Weights of a small sound classifier.
Model: 5.35M parameters, mfcc input, arch ecapa_tdnn, norm batchnorm, activation silu, depths [16], widths [320].
Data: 78125 training examples, 12.1 epochs.
Rows from block 4 of a small sound classifier, named by matrix and row number. Each number is 128 + 24 x the weight over its row's rms, rounded and kept within 0 to 255. All counts start at 0. Numbers have three digits each.
After each channel's rows are labels from the 100 clips, of 14976, where the channel reaches its highest value: "top examples" is what is common among them. Only what is clearly more common there than usual is listed. The data: struck, bounced, scraped and rolled objects made by modal synthesis.
# c30: last pointwise conv (model.blocks.4.c3.0.weight, 320x320x1), inputs 0-106

c30.178:127121166100106168100119151171116147125149138108128142127152136127122107153176160112140129108132082143109106084108107119098107118122113165147172136140111144121158124103110054133158117127150137133133138140129114114074142119097105132151073097104139119141108124094141173115086112124114134122127154159109138109119126140133166
top examples: bouncing

c30.291:191157123127154142120153135090156117117169122189161122175146130159174155135103120099129165194183138144164128193138142126126181113137155120148139166136166159154134142128182145175106109127130118132123117126177165109107106128122111159115140179115149135150108109135124153155119111116165173155128139155179109138138155107155164
top examples: one hit; steel-like damping

c30.91:145141118139122143118133148135151103136131139122116120134135120143143138141124121111145146132137118112125127154119138138141128124126130125122125143133131141117121147108116144143135129125124123142133141129129149119140131121137128135146152116136136125141147110147105119136149141163161130147141147155143134150134136125122153
top examples: scraping

c30.63:133128138088143116109116138085172109085146098130147119132127129134123141123118130121098146120135096111131117095145127126130129099098147100117139127144154131140119113128139128137089128100106137085127106105145146106120115131120116131102116127098119089101096106141155121079119135134186112137082135140147092149087039104146149
top examples: hard striker; scraping

c30.50:126119092131124114165141133090115083140136146132132092111118097122126120117099093118119142134144151117132112135123123112129142128135120110097113128119110124146092119120120081136086151137120143143103131123107132135102145127143135127130146138111124120128085107165134130116118116121144115140122105119126104137122130121135148
top examples: reverberation; text has "room"; text has "reverberant"; action: one hit

c30.138:146130130121144135122136116118161104129123100119126105124156136133125124116133125123101140128129126103128139098131133134137114111100114115125137117141133133114153118120145136152129122125103125100098130119126111117117123126104123125128100130102124070062080056146157139072134138128166137141032112118138096161061069124137134
top examples: hard striker; one hit

c30.176:178179116129182114121159113094122113129177133184182134174147106204197180130123126100114171155145108127198120150118125132130153133115176119151133165111206195173139170104183137161112121117121126108114102116173152113112100106137122155131122177124161113132127116149122137129113133126135138156105135116168143131131096097150147
top examples: one hit; steel-like damping

c30.29:139152127072143144107141152118120141119165106144163114160147134149139159120112110108121150146119110147160102103111126165127161123128161130134127152130151147165153133108158130153120114126144116110136111120170133113111094099121126162114110143112167098075089083133171122086115118119145136163098118118133110140076091116167166
top examples: one hit; steel-like damping

c30.220:116126081114107056110147079099132144132097116116147169139060081110138142185085113111113124052112122155101105076128156060169124117148156154163085123081105132156060136096096101109057106125155138105154123135078122119127152119130146074097091115144100113109130107148128132120134153190102098119110088114134093116108101150136100
top examples: striker: soft; large; scraping

c30.278:145141144097134122086117129119109120077156089153146129167127101152151156117134123125101158137103107126156114115126110141150151084114161114142128149141160155154145151128158138131118108108121096092145084127153134096125082100100077144101107147098137127132142135101113126120109115100110147118114090131102130124135132138140128
top examples: bouncing

c30.173:160153143080144117088122139097121141089172089172150129154128120154164183111109108134095134159135067113164131152111108141111143099108183129141112155129183167162149133139147112159130104114100105097135086104150144099147105088103100162106102163106138127091117116127145159150106083082117127139129108140148086102099087091166156
top examples: one hit; steel-like damping

c30.288:106105122167096135159116144145124118145116165082089130104109123096093088135114124121169130124164137135108116144141159128137129171160103115127134096138090113099137117148098162113119172173141136155130160150087157167110143163151150099112173093136123159219143144115096118110095092115147095090139150163134152115184147109108116
top examples: rolling

c30.168:122143111124143103118145118102105115119135101141127118132134102127137130099091091087101129150139092123134088145106103117129129116138124099118107134121144120147109141122128118144095108102100098103111124101149142098072116102099108147113132161123100141124109124122108149145115141151112106128117113127102078116120122138119129
top examples: bouncing; rubber-like damping

c30.55:137144104147131115129125118131155238126128149139137230116117142117132121205112144169162145112094124196109178137133103096095126126121139227217095160101118146132077122148128122125149126136213149135225146198130128123141116142146116124118158130127129114138129120151127155119119130131155148122119163135095144130108109131134129
top examples: striker: soft; one hit

c30.137:123100138155121147155105160134145031122127110130086032100135110126100105051128086138110116145159144053107124142117129122150124119120073055026150088117101101074120070167117121128119140114048098126043133059131147116140116139129150129144159127145136089106092104125133123139155151135126100137101141112147119145122123124130146
top examples: small; steel-like damping

c30.122:094087165108082138125079162174132129137139157080099142104146154077092084137142143153172095085135124126104129069125133146131130146153109145133154128161105112113133143143100057131136118137143146134138146138093124144093147139135128122161138097105121085094102102151156139076106124120140138134091144143117132146092069145127142
top examples: hard striker; scraping; material: steel

c30.24:130150114118124107102151109126090155079142112147154144165134090140165160125110129111121111140142115113156107116109102122110136119117158122148108135107150149162122145097123099141122095088120099084137094119127139101101090104082068126098084126124124132124137141075097126141110130119080115105116096121106146126122121129113095
top examples: reverberation; text has "room"; text has "reverberant"; one hit

c30.295:091098113138084125154113129129175083113095148085079099090103133091101083130126139129120103093134142114078122124124167088158079128128086090090107086097091071079125085128100112107129147144109122129123144135087081151147151139149151090146127102128124147133107102174147133116170148118152144122117118143133140147117136125130145
top examples: scraping

c30.301:113121141136128144119116141153119103117118135116093115108126133122098094152138120094142127116141122124099112134107138142157125130144080124110155106144122108093147133108139144118135139138119109153119140124120132140122110136126118134120143122145131136161133108131140128143135159139135133140157139136124137127138157160126156
top examples: scraping

c30.106:105086105134100126129124126128109103137092128084079100090105117091096083080133109099113092120135127082082088103127116114138090158140100094113134091111097088106108083097088100106123134139083110123094131079107099142117145119125125091139116106124112141140136146110104138126116105090106094095123112139093132123136142094094118
top examples: rolling; striker: soft

c30.164:124150115087141133129128124106134104133133111147125126151140103144143141094114103136106149146101105086134123103129106122113126106104129111128127135129153139131129147120153113139105133125109135104120129087130124107133125105124136141111110146106145108098088108141164106075119149126173109141097123111143080155109086118125124
top examples: reverberation; text has "room"; text has "reverberant"; scraping

c30.114:122117143098112159126125141142123135113130135112131133119125130128109109147158141106122097107120111123117133113135147119134109113140116127134138132132119118133151115108100101134126133116144121125131137151116109134128134132118129126150115114075123076062105108143141123087095109130140139121054143131119110130052051123136132
top examples: hard striker; scraping

c30.250:071095159131087135121093117166117146133103132093110154124131141103087108145159137131160088111121116161116125108126137135160084133133112147138125118137103106108147117122098128097162128132131112143133131165102100128098114140098098100124128089107130135102094104094144172130106115106140134129126130151115110103104099106152198
top examples: rolling; scraping

c30.68:111124111128104099117134130139090136111101136096116144118118106109114109141128114107134099102104121146112107090083108111108096112111114149132100116099131104138109123090097106126139083110144114116137130121093108124060130116081125105121133128149102143114140142094113105131125159127117082094143090121089105109125123150117089
top examples: reverberation; text has "room"; text has "reverberant"; repeated hits

c30.270:123133124109147137131084125108161082119145130124116113115142120142117111112122103151106145113120117089103115097150129149139109126146110111084142118124116099107118124119158133143123124140096125115088127108143073118125147101119143128134108135110128095108083072149146098092122149120143102116081109092124092137111121128119132
top examples: glass-like damping; steel-like damping

c30.38:142121128095138133094121132123155135110144095139138117134130110136141144134121124140082121121165091120123111123137115148123145081096130121116150132148127123133156136134123123139107110102114122096114097103135136100134097096109112152122101127134119085109080099142142121108131153139159115116109105123124085148065108168130125
top examples: hard striker; bouncing

c30.129:131115088134096085096137102122130139106140104124138123136093117132116147168143124137093113118147123127123128121143132109113134114092145141164078144083108135129075129143095090124131127095149107097140112118111113095124125101103113131125113125145146115102100127149127160119121142161137134126108124144150105111100093166163148
top examples: scraping; striker: soft; rubber-like damping

c30.182:120105112121098116145112121108114075113118121093106073117092108102100105098122096084096097097151107075083079102122131119127100109146098074096112081096105120118107101078094095103087140131097077099104114078096100125075129099090131117127113111120089127131133115115111132113106134125123110102122084121077114126121137117117129
top examples: hard striker; glass-like damping

c30.200:130096134170148151153102135147163023166144126129104003125142143099114128050144124187116128113138176059117121122155132141121145149153085015000152079139139105099150111172140149141151144157038125150023147080120115161132153155141166124166159133128102150152123140153101141121156141135143114097124149136139121145127136109114145
top examples: rolling; hard striker

c30.192:139116109123111118142114154106126092109145115120096072124128117128100090095112092113110107135181129094118097141105111131129114131140102089078120111109106110112108101124132116137089160141088110134072113089115139114107118119135136128127148113115116121119078099122122119118116135124137100109123137119107091128131138122130110
top examples: small; scraping; steel-like damping

c30.130:092090144157108160164097138171115085119120149076068081109130102086102071084157122105125074097109136048109105096082134129108085150122100085067144072135089095075124080083101065112117124131078104122070158076110075146088161133113116107140143113113150114142145131124138117119094110121130116118154114112117151129141135134137155
top examples: hard striker; scraping; shape: clamped rod

c30.141:154174134080140113085142124097119163092168094151140148170140096143167181139093105101099151152115087132175109122106090123106148085090156135132110164138176145158117144127160104163088085106145117098139092109148142089096094081082102149095115151094167113099102124136141153121104107117138125172085105120135116131086085124163167
top examples: one hit; striker: soft

c30.148:091070132139072128146082121134136140144092148068092140066107146057070096108148133163146072091137150109070135068173161114107082158145089138132116094128075087105130112159085143096117141141113151155127166126071093144156170161148138080141149081147103116134161118147149101116126126116136105088134157127083175120143121113117116
top examples: rolling

c30.302:105149133135133129151119129125117119122134152122096122127130094131126124128139116094139125117119135120139111122083119127106091119153112124132111099117101098117125101096127114126127134120130130121141120125120099128094129113105102126130091121109101096104095102135127131125119142116131097116103127121110127134126119115126128
top examples: steel-like damping; glass-like damping

c30.105:101118121101113076116131101089118129097101131123140147139082098126106135148104103101119108107106122164099082095108116091156103094146142133117107128107121104144104128097123136083076071108145122099135116122103101113103120092093135100099116104133107119101129118120141102117130148156126110100106115125116078124100096156110103
top examples: reverberation; text has "room"; text has "reverberant"; size: large

c30.127:130124130099124136081125140114098155086114096115108143128130086124120117150120141131124112109117086133132104098094096132106118120108133136140149115137115123119134116111122125137130093090140092077136089132131107078083083096082102135077143128124119131138140133085113142125081145124110118119124094120095125129135113154132122
top examples: bouncing; clamped rod

c30.121:092109066162067050142150091138112113121080154110104131112062113075113105141127132121129095082125154120088109101100140044138101141132121143138059114050111115138074122109079114096095126120139148133129129131059135143089153123130122072127107090109092126116084122141145099112134126142146087094112117113117107125101128125118090
top examples: mains hum; clamped rod

c30.9:089090122146098127154122134151135106123095155090080113076109132089085102122129118133136106107155140135095130145139115128134093165160081120112129087131097112083137109142100134100115148149107146167104136146106094145129120157134116098131163095136079140177145107091113085097108119115151089091130186147121135136162153116102115
top examples: rolling; steel-like damping

c30.1:129125121119107127122122147139142081098115109114097109103146146106103110125158093137086123100122105064108110081129110134110101085093106104087132110129102119100141093098086063111118123105095128108113127088120103133095112123113122094164090121066125132138125136143157102135110096126156127142122149128137139130123148091145113
top examples: hard striker; scraping; shape: clamped rod

c30.45:112104143110136149099096161146132141100139128135129146125153113122110111137168131169120118116112098128111105081104084135132124095133109157116164122158117106127149142144104090119141108098118106100156109124127100088108111101094091137138138126075115120136118143122153138110076101123155124120128150127110117128108089107145150
top examples: hard striker; scraping; reverberation

c30.259:107117118140101093154114104150169188165091159107124182101106159119102101136131157187161123090097130150111184102177132081111107137095129184154108125093113108120102123183117130120156137161181158177186146183110105174136153155144145085136147111091125123109130121154125125111133098111159137115076156130143172128109102092125131
top examples: striker: soft; one hit